python train.py --dataset="renderings of 100 made-up gadgets, each built of a few solids, in any pose" --encoder_widths=[160, 320, 640, 1280] --decoder_block="basic" --decoder_upsampling="transposed_conv" --residual_init="none" --orthogonalizer="polar_express" --epochs=24.2 --adamw_weight_decay_other_params=0.01
Rows from block 6 of the decoder, named by matrix and row number. Rows with one number belong to one channel. Each number is 50 + 10 x the weight over its row's rms, rounded and kept within 0 to 99. All counts start at 0. After the name is the row's rms in percent of the matrix's.
# convs0: first 3x3 conv (decoder.decb.1.1.convs.0.weight, 64x64x3x3), inputs 26-38, a 3x3 kernel for each
# convs1: second 3x3 conv (decoder.decb.1.1.convs.1.weight, 64x64x3x3, transposed), outputs 26-38, a 3x3 kernel for each
convs0.32 103:69 70 55 69 39 43 53 54 45 47 64 69 59 74 68 40 29 46 57 53 43 49 43 40 38 62 42 58 67 40 64 73 42 48 67 49 57 27 33 45 45 28 54 41 43 41 46 50 62 44 51 58 41 61 50 46 68 40 39 55 58 26 58 45 54 58 49 50 38 61 66 66 32 46 42 55 30 47 56 54 53 66 75 45 63 63 56 63 51 44 40 46 44 41 48 47 51 39 57 53 47 33 65 61 55 46 64 60 27 45 39 61 62 55 42 58 35
convs1.32 088:49 52 52 47 56 41 42 52 47 28 61 33 44 38 57 42 54 53 46 43 68 50 54 44 49 39 45 48 64 51 46 34 45 64 43 44 56 45 28 63 54 41 49 59 42 55 54 48 51 52 43 62 59 61 43 52 54 47 63 70 44 69 72 34 59 44 61 45 55 51 43 53 37 32 51 59 52 52 70 53 78 48 44 41 47 47 60 44 67 48 64 47 54 62 47 52 67 56 50 54 43 25 35 48 32 53 45 33 53 40 54 56 55 60 39 50 59
convs0.33 099:52 45 58 46 45 45 40 46 53 53 45 34 19 37 29 61 26 50 48 76 48 52 51 53 55 54 50 50 37 58 43 42 41 34 25 56 53 32 49 47 45 34 55 41 39 51 44 51 47 47 50 42 43 58 39 39 46 51 28 58 53 37 57 52 46 57 50 44 32 45 48 46 50 55 42 47 42 42 49 39 38 51 41 50 58 54 56 63 64 60 57 57 49 51 56 49 36 50 59 60 49 47 33 21 46 32 46 59 35 30 30 40 34 24 31 46 37
convs1.33 095:52 52 47 47 56 67 53 82 53 45 51 46 38 58 42 42 46 51 64 57 51 65 40 50 65 45 47 42 47 48 58 34 65 41 30 62 50 70 52 51 49 52 37 53 70 73 47 71 55 54 51 39 35 55 54 54 61 42 55 44 58 66 45 61 51 45 51 54 63 57 59 52 50 31 62 41 53 61 47 48 63 31 38 39 35 32 38 42 31 53 50 61 58 64 59 69 74 48 69 65 46 44 69 39 47 68 56 44 54 61 57 41 53 58 53 43 63
convs0.34 101:45 46 53 47 42 46 44 41 50 59 54 66 68 46 62 54 52 38 55 63 40 53 52 42 51 50 50 62 50 47 46 46 44 43 40 51 58 53 48 33 51 31 48 47 39 44 32 41 30 38 54 55 46 43 68 46 50 57 40 48 54 45 51 28 32 59 51 50 52 61 33 47 58 65 37 34 41 42 40 50 40 54 65 49 50 56 53 40 40 56 68 33 40 35 28 52 46 37 55 67 49 56 52 52 66 64 51 45 57 24 65 81 47 48 50 54 57
convs1.34 099:57 67 47 59 47 47 53 53 52 52 55 41 58 48 34 47 40 53 43 46 53 66 49 55 47 53 58 37 48 56 51 50 64 41 57 52 52 39 46 55 48 58 52 45 61 53 56 38 41 66 55 52 71 69 65 38 45 48 36 38 47 42 53 42 50 47 43 39 42 49 46 54 61 48 51 64 35 49 61 44 49 53 46 55 51 45 36 47 33 40 40 44 51 50 46 64 57 46 54 49 77 51 37 60 44 46 54 40 47 46 63 46 53 60 37 56 70
convs0.35 100:59 36 44 40 40 43 45 46 48 54 71 48 58 28 44 49 21 36 67 56 57 55 57 59 41 50 45 50 44 54 44 40 46 50 48 47 44 32 51 54 33 62 46 40 40 57 44 45 64 50 54 53 46 60 60 44 45 36 39 24 56 78 51 44 31 46 33 33 55 42 39 55 47 53 33 39 47 42 56 56 56 59 46 59 65 52 49 56 72 68 37 57 59 49 42 62 58 36 54 59 60 55 51 50 67 52 54 41 45 36 61 50 25 39 68 59 33
convs1.35 084:52 43 48 65 54 52 49 31 44 46 49 53 46 45 49 58 38 57 47 39 36 54 66 49 32 44 40 33 48 47 47 38 52 35 63 53 54 54 61 64 52 52 73 81 54 48 41 52 49 54 54 52 61 50 40 48 51 44 21 48 50 59 52 51 52 57 53 46 45 63 59 55 73 64 68 66 45 56 51 47 44 42 59 44 50 39 50 46 40 53 49 46 49 46 46 51 61 46 47 69 47 50 59 41 42 49 48 42 67 30 51 28 32 42 44 55 39
convs0.36 097:55 51 60 39 63 49 56 57 48 28 54 59 62 70 52 54 64 60 47 50 52 56 40 40 51 37 39 55 49 45 50 51 40 45 60 42 47 65 43 52 38 33 43 43 47 33 58 50 45 31 32 60 47 40 50 50 40 55 61 61 66 43 48 37 37 68 48 47 54 44 46 54 62 65 49 42 58 68 38 39 54 46 48 55 46 58 61 68 57 51 22 50 67 52 55 24 53 47 41 52 66 58 66 65 53 44 36 46 54 54 50 32 36 49 49 33 21
convs1.36 101:54 42 58 53 46 34 51 43 48 47 43 49 40 54 32 53 37 53 49 43 52 42 48 58 50 38 41 59 45 65 47 55 68 66 68 55 50 59 50 44 83 37 37 50 47 37 53 42 46 51 57 54 33 54 38 42 46 66 53 58 51 61 46 38 41 51 39 39 49 30 44 50 52 55 51 43 48 42 42 51 54 47 43 44 55 43 54 52 57 40 56 67 64 58 43 41 51 46 46 60 61 47 52 54 35 38 42 47 43 43 56 43 62 63 46 71 68
convs0.37 100:50 53 35 51 54 61 52 59 61 44 50 47 52 54 37 51 64 50 39 48 56 36 54 69 41 52 57 53 41 41 47 41 61 49 55 61 59 59 68 50 49 49 44 49 34 64 57 58 77 53 59 50 44 54 57 51 62 49 47 46 58 61 48 24 38 39 40 55 37 53 52 50 37 62 57 52 51 58 54 63 49 34 38 42 43 58 44 70 66 52 37 56 42 59 51 37 55 43 37 76 78 78 47 56 48 43 56 48 69 47 52 49 43 40 39 42 43
convs1.37 093:49 48 53 37 54 61 57 65 60 54 45 53 37 49 47 53 56 74 61 77 74 55 57 47 58 52 35 51 54 44 51 34 44 59 48 51 61 54 71 48 47 55 33 48 26 54 58 47 62 47 42 73 66 57 64 73 64 38 54 41 42 49 43 47 57 41 61 53 60 48 47 42 68 46 46 50 46 49 46 41 60 40 46 44 41 45 53 50 54 45 56 36 49 56 46 42 52 44 57 39 46 35 52 52 47 61 52 44 58 52 57 59 57 66 61 47 59
convs0.38 100:33 53 59 49 53 50 48 33 30 52 36 29 55 40 48 69 61 51 52 41 49 49 65 44 44 69 52 47 41 45 50 48 37 38 45 39 37 39 35 39 58 58 47 54 49 46 25 46 41 49 49 35 36 60 45 24 40 52 54 49 53 74 55 41 57 57 33 52 54 49 46 51 55 51 50 62 46 41 52 63 55 42 43 35 50 46 55 34 44 50 56 49 40 49 39 41 60 55 44 51 19 42 67 55 63 51 63 72 35 34 38 49 25 59 44 27 52
convs1.38 094:76 68 67 70 68 59 56 40 50 68 55 53 54 56 54 48 51 56 38 26 49 50 41 51 55 57 61 58 49 56 45 47 65 51 67 50 54 58 42 37 60 64 55 59 56 50 43 60 51 39 48 59 53 39 53 49 49 39 38 31 52 47 37 52 67 72 49 41 53 61 49 44 54 59 56 64 55 44 64 46 40 58 64 57 38 53 43 66 69 51 47 57 74 56 51 54 39 55 45 61 54 69 50 55 56 51 62 54 47 45 56 44 51 49 45 42 55
convs0.39 101:52 49 63 62 46 54 54 38 46 51 80 60 79 79 50 79 76 40 39 59 53 38 49 45 62 63 54 26 45 43 39 53 47 32 46 42 49 45 51 54 40 39 42 49 49 40 38 28 27 46 41 33 43 38 64 54 48 55 27 48 45 49 41 49 37 42 58 44 53 54 48 50 65 57 53 47 47 55 53 40 52 61 53 48 57 48 45 55 39 45 57 41 52 53 35 62 45 33 60 67 53 30 44 45 44 50 58 68 56 58 39 40 56 34 27 53 58
convs1.39 098:71 71 79 71 54 70 63 56 52 49 47 38 52 47 50 44 37 53 33 42 36 37 50 48 36 40 41 55 77 47 48 61 54 57 56 58 36 37 34 38 48 33 39 48 46 41 56 47 53 51 48 54 71 52 60 56 71 47 61 53 55 42 53 45 37 52 57 38 46 75 50 37 55 69 50 31 65 30 42 56 37 51 56 49 59 66 46 55 50 52 57 57 58 49 55 47 61 45 51 49 52 48 45 50 46 56 51 44 68 56 57 69 75 67 66 74 65
convs0.40 101:47 44 50 51 45 55 59 56 58 58 61 58 61 57 43 60 64 51 62 60 64 45 58 61 45 55 53 48 61 43 65 42 48 46 41 41 45 63 58 61 40 54 43 61 43 47 66 38 55 47 40 41 55 47 42 50 63 43 55 66 41 59 54 24 21 36 46 54 59 49 60 53 35 34 28 53 34 49 53 44 43 34 38 39 43 37 52 53 42 48 52 39 61 63 46 61 39 40 54 52 63 43 55 65 49 50 42 49 63 67 49 48 58 64 71 50 63
convs1.40 089:57 70 61 66 67 64 52 70 59 56 60 55 53 57 54 50 47 63 47 39 40 35 54 50 48 50 46 35 45 41 40 56 52 42 33 54 55 39 41 52 58 47 61 38 66 58 55 62 46 51 53 41 47 43 53 47 75 40 43 59 43 43 66 62 55 60 65 55 54 56 58 68 41 46 54 59 63 56 48 48 48 69 51 58 49 42 42 68 64 66 49 37 59 50 51 40 54 49 57 43 57 60 42 38 49 57 51 55 77 47 51 67 50 48 51 46 61
convs0.41 100:53 55 59 48 68 69 59 54 54 79 70 79 56 45 53 41 43 73 42 46 35 59 64 45 42 61 58 56 58 32 57 77 49 39 58 47 55 70 51 57 51 44 61 46 57 40 41 43 45 51 58 51 53 42 32 48 41 33 46 41 43 50 48 50 67 57 40 64 56 41 34 44 41 41 45 44 64 56 52 52 46 49 61 71 34 52 60 50 42 54 42 36 46 30 46 49 43 32 36 21 26 45 39 46 62 45 48 57 58 37 39 34 34 42 44 56 72
convs1.41 103:55 53 63 60 49 41 54 39 53 58 48 41 54 42 45 53 31 28 32 35 41 37 51 46 36 56 58 44 45 48 34 27 39 52 48 41 57 45 35 58 61 50 62 56 43 48 46 55 37 43 53 41 54 62 33 43 48 42 53 66 43 48 46 43 45 44 49 46 52 47 44 52 31 40 48 45 48 49 40 39 51 41 41 26 52 58 50 53 54 36 35 34 38 31 36 48 31 42 47 62 58 58 65 50 51 48 36 43 54 37 49 62 47 51 58 58 62
convs0.42 105:38 54 57 50 52 57 66 61 63 60 79 57 58 67 64 59 64 52 31 53 51 57 27 72 43 42 53 42 33 58 54 40 53 48 53 62 54 44 43 48 42 41 43 39 47 51 44 51 58 44 52 58 48 56 47 36 30 46 42 40 44 62 70 54 56 60 40 63 54 39 63 48 28 30 50 36 44 42 44 50 50 44 38 56 48 42 60 60 54 48 41 41 47 49 50 51 61 45 42 56 54 48 53 50 40 53 46 40 49 48 52 53 35 45 33 40 42
convs1.42 097:47 31 54 50 38 55 46 41 76 44 43 35 45 49 35 58 67 60 49 48 71 39 52 44 56 44 43 55 48 40 56 53 56 54 49 53 63 56 66 43 30 39 43 36 43 49 49 30 56 57 44 74 60 78 47 54 61 57 57 47 60 48 36 45 45 51 49 52 52 39 55 32 40 58 42 49 51 56 60 71 57 46 60 35 33 62 54 56 71 36 71 61 55 68 57 55 56 42 44 48 59 47 56 53 36 69 52 38 47 41 43 49 45 58 54 42 74
convs0.43 100:55 62 71 49 60 56 53 54 68 60 63 69 59 60 56 63 55 58 58 56 63 58 65 64 57 42 50 35 51 51 37 60 50 59 50 51 70 61 47 49 44 45 32 25 43 63 43 60 46 56 65 49 56 55 65 46 60 63 41 53 48 53 35 43 43 48 44 51 54 35 43 44 52 41 31 57 59 41 41 68 60 66 55 64 54 57 45 40 58 38 45 50 45 44 43 44 40 43 46 45 56 53 43 67 72 29 49 60 36 53 48 36 53 58 35 30 37
convs1.43 094:23 29 46 38 20 52 45 51 46 46 61 71 38 48 65 32 33 66 52 59 51 40 59 54 58 56 43 37 48 46 51 49 46 50 47 58 51 56 32 37 63 45 38 45 47 58 49 78 59 57 63 65 54 66 39 57 61 41 53 44 33 37 35 57 46 51 54 60 55 57 64 42 53 53 64 63 66 59 58 56 48 69 68 62 56 59 47 56 42 41 50 42 42 55 59 50 32 44 47 40 45 66 37 36 49 51 46 41 42 51 50 45 58 65 35 38 52
convs0.44 102:52 67 61 59 54 53 47 47 50 66 44 28 44 26 40 51 47 53 44 50 52 48 44 51 54 59 64 61 57 49 55 62 32 56 40 32 48 55 63 53 47 63 58 53 57 48 45 52 49 61 50 43 45 44 51 27 31 54 36 41 58 75 66 65 51 35 54 26 49 50 50 62 48 37 39 50 40 42 51 46 51 30 43 55 47 62 60 47 53 58 56 25 37 48 51 50 51 41 36 59 57 64 45 52 46 49 53 55 46 32 43 43 53 48 54 68 67
convs1.44 126:45 58 36 37 36 39 39 64 64 32 34 60 40 52 58 48 52 52 35 49 44 73 52 39 67 21 47 51 49 45 66 64 42 62 43 58 47 75 65 55 43 43 55 65 52 45 45 40 56 55 47 37 54 62 52 58 73 67 60 56 64 31 59 62 55 53 44 54 46 69 58 33 52 45 51 55 50 41 55 51 67 35 47 50 48 48 50 53 52 53 68 65 59 39 43 67 44 60 64 47 41 47 43 39 52 46 48 63 34 44 41 44 65 57 41 45 48
convs0.45 097:49 46 39 56 60 49 41 45 49 51 51 36 70 48 40 55 42 59 49 65 52 45 63 60 63 65 57 45 52 46 42 46 46 52 50 48 54 45 59 50 49 59 53 55 58 57 50 44 50 49 53 56 36 51 45 58 44 54 67 46 41 52 44 44 31 35 48 44 50 55 62 66 46 49 52 36 27 48 65 42 37 41 38 36 47 36 38 54 40 38 37 32 45 36 47 47 27 42 44 52 44 57 52 47 55 49 56 43 52 38 64 49 49 57 43 47 58
convs1.45 089:45 45 36 50 37 49 50 49 49 38 39 39 44 36 55 41 46 51 40 39 54 32 47 50 45 45 44 78 66 61 61 56 52 53 37 41 29 52 40 39 58 46 52 49 45 48 44 41 51 42 51 75 61 63 35 39 58 46 36 55 49 39 37 39 50 48 49 59 67 53 55 49 60 53 45 51 72 60 44 58 63 45 41 37 51 43 44 54 58 42 38 34 38 42 46 40 41 46 34 40 46 58 47 31 39 45 42 46 34 38 38 43 51 61 46 42 53
convs0.46 101:56 46 50 57 59 42 50 45 50 48 57 49 47 68 56 17 25 53 49 48 40 45 43 43 35 42 35 37 54 47 54 52 31 40 40 28 36 48 48 36 35 45 47 36 53 53 42 72 51 51 41 43 56 57 52 47 56 48 24 53 48 24 55 30 24 33 41 44 45 48 46 45 49 42 50 37 37 56 60 45 50 59 45 41 64 46 40 55 37 38 47 42 42 51 32 46 42 29 36 54 59 61 56 45 55 27 40 51 51 47 50 44 45 45 47 44 42
convs1.46 088:55 58 50 53 56 61 56 49 46 54 46 40 40 40 46 49 44 54 42 53 52 53 49 68 63 43 45 50 58 53 73 47 55 64 63 63 58 75 59 54 61 55 52 51 48 44 60 55 49 63 42 51 44 48 37 46 38 54 51 51 45 49 53 49 55 37 40 43 53 51 39 57 49 57 54 53 54 58 58 49 39 31 47 39 38 59 37 53 46 39 67 56 66 42 59 41 51 50 35 60 63 53 58 67 43 48 62 66 45 60 49 49 53 38 45 79 50
convs0.47 099:56 52 42 65 55 28 65 42 38 65 62 48 71 71 44 61 57 39 26 43 42 45 37 43 57 45 40 55 53 44 68 72 45 65 56 55 48 46 40 43 44 52 59 54 45 78 66 64 73 57 44 59 47 51 48 39 57 53 59 38 55 49 39 57 54 45 36 48 41 49 45 44 29 43 49 31 43 51 42 53 43 52 52 61 52 51 61 43 56 51 44 48 60 49 53 23 54 61 58 60 75 62 67 57 60 50 52 56 56 53 52 38 58 44 42 42 49
convs1.47 091:51 50 43 40 37 51 49 34 45 18 24 47 51 47 38 59 50 35 43 48 49 58 55 58 66 81 65 71 55 36 59 52 45 59 60 50 62 50 49 73 50 56 72 59 56 68 78 48 62 66 45 56 43 30 58 54 55 58 70 56 59 48 49 39 67 61 37 60 62 48 46 57 53 72 72 55 66 66 47 50 56 38 52 51 34 49 40 38 54 41 40 42 42 58 41 40 45 53 40 64 56 36 58 47 37 64 32 29 40 45 46 55 48 40 70 77 44
convs0.48 101:45 52 50 47 56 58 53 41 57 73 68 61 43 63 74 43 63 53 36 48 43 43 42 42 54 38 32 65 70 64 55 59 64 49 52 67 39 63 46 47 49 42 53 60 44 50 57 36 55 54 42 71 60 54 50 54 60 48 43 55 49 49 51 52 57 65 49 62 49 52 57 46 31 42 37 40 26 40 39 37 38 52 62 70 55 57 63 44 51 59 39 50 44 41 55 54 64 66 60 51 28 28 57 43 38 51 59 70 47 46 43 67 39 58 57 54 45
convs1.48 091:55 55 63 50 61 45 38 48 53 44 48 55 29 41 65 54 51 40 52 66 60 60 61 54 47 70 56 52 28 48 54 39 35 49 62 45 51 31 31 72 54 44 74 55 68 55 52 64 54 52 57 66 61 48 54 47 50 53 38 32 53 41 45 61 57 58 52 48 50 48 55 53 43 60 51 69 55 55 70 51 73 62 60 60 43 46 47 36 42 54 39 49 57 69 43 56 69 63 58 48 27 42 46 60 38 54 51 53 47 58 54 51 45 50 51 39 36
convs0.49 103:65 67 54 53 68 44 54 49 31 62 43 63 44 35 63 45 45 69 56 40 60 37 35 49 54 45 28 48 39 41 40 44 59 45 59 58 45 42 58 49 52 44 43 51 54 45 30 45 49 44 42 52 56 44 63 68 76 54 44 60 60 59 52 61 50 40 58 45 43 41 51 64 57 43 46 41 34 56 47 49 43 48 49 69 61 61 48 57 53 46 43 41 33 45 47 26 43 48 33 66 44 58 51 53 55 46 50 48 44 49 58 59 52 32 46 37 29
convs1.49 114:51 45 44 46 51 73 60 60 59 47 46 66 41 60 63 54 52 47 52 41 40 68 61 44 74 60 55 40 48 48 43 42 49 45 62 47 41 55 54 46 43 49 34 46 48 73 41 40 65 51 51 50 64 52 42 43 50 63 46 44 39 36 47 45 56 38 50 44 31 45 46 54 48 50 53 34 54 42 24 25 55 63 41 42 68 59 61 52 55 50 46 49 48 38 73 79 52 51 52 44 50 31 48 53 48 49 57 46 42 70 51 40 46 49 33 33 42
convs0.50 098:42 53 62 59 29 60 63 59 50 57 75 48 41 65 55 43 71 63 54 55 54 47 50 43 28 58 36 55 60 58 62 60 54 55 60 58 58 45 57 38 38 35 45 47 40 51 45 36 39 41 32 35 38 30 52 59 49 50 63 43 48 54 49 38 52 55 50 57 55 50 50 46 53 47 48 51 43 53 51 52 41 63 59 51 35 49 50 52 47 53 60 55 52 74 46 51 59 61 40 53 32 53 57 45 48 41 46 40 54 42 43 41 15 37 51 42 43
convs1.50 105:46 31 50 37 25 55 52 36 46 60 56 63 63 45 58 47 46 43 69 53 67 54 46 62 50 48 50 45 47 31 57 57 67 56 61 56 53 42 44 39 44 67 35 46 41 57 41 59 48 61 52 53 49 46 59 44 30 55 51 53 46 46 46 44 39 36 51 29 29 28 33 33 63 50 39 39 52 35 46 31 31 28 46 44 43 64 59 49 47 46 59 54 55 51 66 49 49 68 43 41 38 60 38 48 63 43 41 63 53 50 54 43 59 33 46 63 50
convs0.51 098:46 37 69 44 47 69 44 38 63 63 39 43 71 42 79 79 49 73 47 40 59 56 35 50 52 25 59 48 41 55 63 46 62 61 48 63 53 50 45 40 39 61 37 33 46 59 66 39 37 56 62 49 55 44 56 32 34 53 46 49 44 51 45 43 30 50 48 56 59 61 57 54 53 60 64 54 59 59 55 61 61 50 56 45 45 54 39 44 51 41 28 51 54 43 52 56 49 48 50 64 62 48 44 62 42 35 64 46 50 50 50 54 56 53 65 41 49
convs1.51 086:58 51 42 46 36 47 54 51 44 30 34 42 31 51 46 65 58 33 43 60 48 61 65 54 58 59 57 68 44 39 56 48 31 54 54 42 44 62 69 50 48 56 40 50 34 38 69 58 29 65 43 46 36 39 57 53 48 49 55 36 43 58 44 66 58 60 58 50 47 37 39 48 53 55 53 45 57 54 58 40 53 38 46 50 35 60 62 46 51 54 49 30 38 48 41 32 49 59 42 49 35 42 47 38 40 62 38 29 54 54 66 46 59 50 46 72 51
convs0.52 096:58 43 40 53 36 40 51 49 48 28 49 41 38 64 51 21 48 40 45 43 38 56 45 41 50 51 47 54 56 69 45 52 73 50 41 58 53 55 60 53 44 40 43 44 32 42 45 58 51 58 53 43 41 35 36 45 48 38 58 46 53 58 53 47 31 38 45 47 54 50 68 55 45 52 44 45 57 51 46 50 47 37 46 51 42 44 39 48 29 32 38 41 53 59 55 67 50 63 38 42 45 60 61 58 41 53 31 24 46 49 40 51 70 79 71 43 49
convs1.52 089:54 45 55 46 55 50 43 34 45 58 51 49 59 56 49 69 53 59 54 40 47 54 60 50 54 52 38 53 54 63 46 41 61 54 53 50 66 49 80 65 56 64 52 45 82 50 58 47 59 66 45 29 45 45 40 38 47 46 36 54 56 51 49 50 44 53 40 33 36 54 43 44 54 63 81 43 42 52 60 36 55 47 51 52 39 29 50 51 57 45 40 49 66 48 32 48 55 28 54 62 45 41 59 51 33 48 46 50 57 64 40 49 45 43 52 47 33
convs0.53 099:48 46 64 57 58 61 47 47 47 45 86 33 42 75 36 31 68 40 57 64 51 38 46 57 33 44 57 58 43 50 59 39 45 48 53 51 31 46 50 47 57 50 62 47 54 54 44 43 53 30 37 42 37 49 56 51 39 39 62 53 34 52 50 22 48 55 55 51 57 60 55 61 42 63 36 47 57 45 42 63 35 47 48 41 59 38 40 60 45 47 59 64 37 50 46 48 46 51 45 64 45 47 46 58 42 43 32 44 68 58 52 58 40 48 51 48 61
convs1.53 091:63 62 43 49 55 52 36 51 45 72 55 39 56 54 41 56 60 36 54 54 64 56 61 54 44 49 38 51 61 57 53 61 59 59 54 66 44 68 57 46 67 61 46 54 46 39 48 52 51 48 48 45 24 50 53 52 51 49 58 33 59 59 28 53 65 49 50 51 51 51 49 55 76 50 62 48 49 59 46 61 50 51 44 47 58 52 48 49 55 38 60 53 77 51 37 49 56 38 54 65 62 57 49 61 54 60 65 68 40 38 67 45 55 60 53 63 50
convs0.54 097:52 35 58 44 48 55 42 52 43 42 50 41 43 53 26 51 47 38 38 41 42 39 33 41 65 41 32 36 63 62 35 61 47 44 54 71 59 55 50 63 51 59 57 38 41 40 46 51 40 57 49 54 50 58 46 37 44 57 38 43 43 57 37 47 45 43 60 61 59 41 48 54 38 48 59 42 55 60 47 41 53 27 41 45 54 58 49 47 36 59 69 39 48 52 54 56 44 45 57 33 52 45 34 35 49 51 43 55 45 52 52 42 41 43 46 59 49
convs1.54 091:50 37 61 53 44 55 58 48 44 39 55 56 50 47 49 57 43 57 38 37 35 53 73 48 51 57 48 45 51 52 62 68 51 60 55 67 64 79 85 36 50 40 49 57 43 41 71 46 39 58 61 50 52 45 49 55 63 48 66 57 58 41 57 56 43 56 60 54 51 56 46 59 38 49 36 36 67 29 42 38 50 39 57 35 48 46 36 39 64 53 51 51 49 38 48 46 44 58 51 46 48 45 47 45 48 48 50 58 48 53 44 47 50 54 49 55 51
convs0.55 097:55 53 49 60 53 37 62 57 34 23 52 40 48 91 37 55 76 45 52 43 43 56 43 31 57 52 44 45 55 60 46 60 53 37 70 53 50 52 57 43 52 44 43 45 53 59 58 65 57 61 65 66 53 58 53 58 59 49 46 52 41 55 56 48 33 44 35 40 43 52 36 57 58 53 48 43 46 53 48 43 51 50 48 49 47 48 43 47 50 49 48 60 52 54 57 56 45 55 59 65 54 76 68 58 72 57 62 78 62 63 42 66 61 51 56 49 35
convs1.55 090:69 42 31 53 44 51 56 42 50 35 43 46 38 60 47 53 59 62 62 34 54 76 44 61 59 56 55 55 53 69 53 48 61 44 43 43 75 58 70 70 42 63 57 44 59 44 40 50 46 45 43 34 43 38 51 60 51 54 48 61 51 49 57 43 53 59 42 46 64 56 61 64 58 66 79 53 51 63 50 46 54 51 55 58 48 59 69 47 49 50 39 54 50 51 50 45 66 39 63 53 65 48 53 36 43 40 45 47 34 55 38 51 38 36 62 43 55
convs0.56 101:54 50 48 55 55 46 38 41 44 53 39 29 60 55 44 83 74 77 63 47 41 52 51 43 40 39 59 46 55 60 27 28 47 46 32 54 44 62 55 43 42 39 37 48 27 53 71 69 57 69 63 47 60 55 62 60 58 56 69 55 59 64 46 43 50 43 50 58 39 73 56 47 54 63 69 60 56 72 50 62 72 56 42 50 49 51 53 52 49 58 54 51 57 43 50 37 60 37 44 66 60 51 70 67 61 61 62 50 55 67 52 72 65 37 45 53 54
convs1.56 093:58 33 48 46 47 57 42 63 70 53 45 42 51 61 50 60 71 70 44 45 54 51 51 37 70 60 30 58 53 53 52 57 52 52 49 58 48 28 60 40 28 50 45 28 47 42 35 26 43 43 27 66 50 53 52 54 52 60 61 66 42 40 50 42 41 48 45 54 45 49 56 32 37 38 60 50 43 49 32 51 69 53 46 42 65 68 61 55 70 56 42 42 63 32 47 50 26 32 55 62 63 62 47 60 55 55 49 53 44 48 62 51 63 64 53 38 64
convs0.57 102:52 59 60 56 42 49 49 56 49 57 29 44 50 28 43 48 36 45 30 44 51 53 53 52 56 47 45 84 48 46 72 58 69 84 57 63 54 48 50 35 55 60 46 57 40 62 59 38 52 80 52 48 65 54 66 46 39 52 42 39 44 54 56 38 42 46 52 53 35 59 54 42 57 38 51 64 43 44 62 39 55 71 40 61 50 53 57 46 48 58 56 47 56 64 54 69 52 35 48 48 64 36 47 63 47 43 51 47 62 51 37 55 49 28 47 59 35
convs1.57 094:48 57 66 55 52 66 47 35 52 53 63 57 57 60 50 69 61 39 27 38 64 51 46 42 36 47 52 55 69 38 45 58 30 35 48 39 75 76 53 43 41 48 54 49 51 35 53 44 32 31 34 71 36 46 54 57 51 32 42 52 48 32 57 62 48 71 67 49 70 59 39 57 46 80 44 68 56 54 46 43 53 56 66 43 38 49 35 41 55 47 52 58 42 53 62 56 44 77 55 52 50 62 53 50 59 50 41 36 58 41 46 61 51 46 44 48 49
convs0.58 098:50 32 36 47 30 22 43 56 32 48 45 58 35 64 72 43 70 52 50 47 47 45 49 43 42 37 43 45 60 57 52 45 39 41 41 44 43 51 47 50 60 57 56 59 55 34 48 51 60 39 50 51 40 33 44 44 46 53 34 49 54 44 61 44 40 46 41 50 50 49 70 65 50 47 69 62 59 54 59 51 47 52 50 53 56 58 53 63 47 44 59 63 60 67 57 52 45 56 48 39 30 55 39 46 60 50 47 34 29 57 64 60 60 61 48 58 47
convs1.58 097:50 58 57 33 42 43 40 44 50 35 42 41 43 56 39 54 67 50 44 41 46 58 53 59 48 35 47 58 55 68 52 54 53 38 56 50 38 51 44 53 50 46 58 64 41 64 39 44 67 58 58 67 45 51 34 60 47 50 73 46 59 52 35 42 61 28 44 56 36 62 41 34 57 39 46 65 50 38 63 63 50 65 47 49 56 63 66 42 53 38 55 53 48 59 44 38 56 63 45 29 39 52 34 38 52 56 64 46 36 40 57 41 39 51 40 59 72
convs0.59 097:39 48 61 47 37 67 53 40 60 51 43 43 55 43 42 59 59 41 55 50 56 38 63 47 44 52 43 43 48 57 54 44 61 49 44 53 24 45 48 38 46 51 37 51 59 61 59 46 54 47 70 47 49 72 63 57 29 73 81 44 67 48 33 35 42 54 49 59 46 52 46 35 45 45 39 38 40 47 30 52 48 49 51 50 40 47 54 41 38 43 52 53 43 46 52 53 48 48 45 48 46 47 48 52 69 42 47 46 35 16 47 35 46 43 29 53 44
convs1.59 106:45 53 65 49 62 65 54 52 47 48 55 52 54 56 46 49 61 49 60 50 69 65 57 71 61 42 68 60 64 52 55 51 51 46 66 46 59 48 32 57 42 55 52 46 53 48 62 61 45 48 44 41 55 35 49 64 31 46 59 25 51 62 25 46 45 46 52 62 41 71 45 40 37 55 62 56 59 54 70 67 44 56 67 43 44 72 49 65 54 44 37 58 54 34 59 51 41 53 61 45 53 50 39 49 54 45 43 41 44 55 50 62 49 52 52 57 69
convs0.60 100:26 43 47 54 43 45 59 48 60 51 32 53 61 58 56 44 68 55 54 76 76 33 48 49 33 38 49 45 52 51 58 57 59 43 59 59 42 65 48 49 57 50 44 47 43 46 20 30 44 42 60 49 34 61 62 41 53 48 47 62 48 48 39 51 47 43 60 54 50 65 64 48 62 63 53 55 47 54 21 43 50 44 61 54 50 42 37 44 39 37 47 44 48 49 58 51 57 61 57 34 57 39 46 43 60 55 34 31 57 49 54 45 43 64 48 36 46
convs1.60 092:34 62 44 47 43 41 58 43 18 46 60 61 36 38 34 47 44 22 55 45 53 54 73 55 46 63 44 57 61 49 52 59 61 54 50 65 44 58 31 55 59 45 54 58 55 49 54 29 47 50 60 60 51 57 58 49 44 52 48 42 53 38 48 28 43 58 41 49 55 52 50 46 53 35 49 44 30 46 44 44 52 42 57 61 52 45 44 32 23 52 42 36 56 44 37 46 50 46 51 59 44 35 49 50 40 48 50 49 51 59 49 53 44 64 56 56 58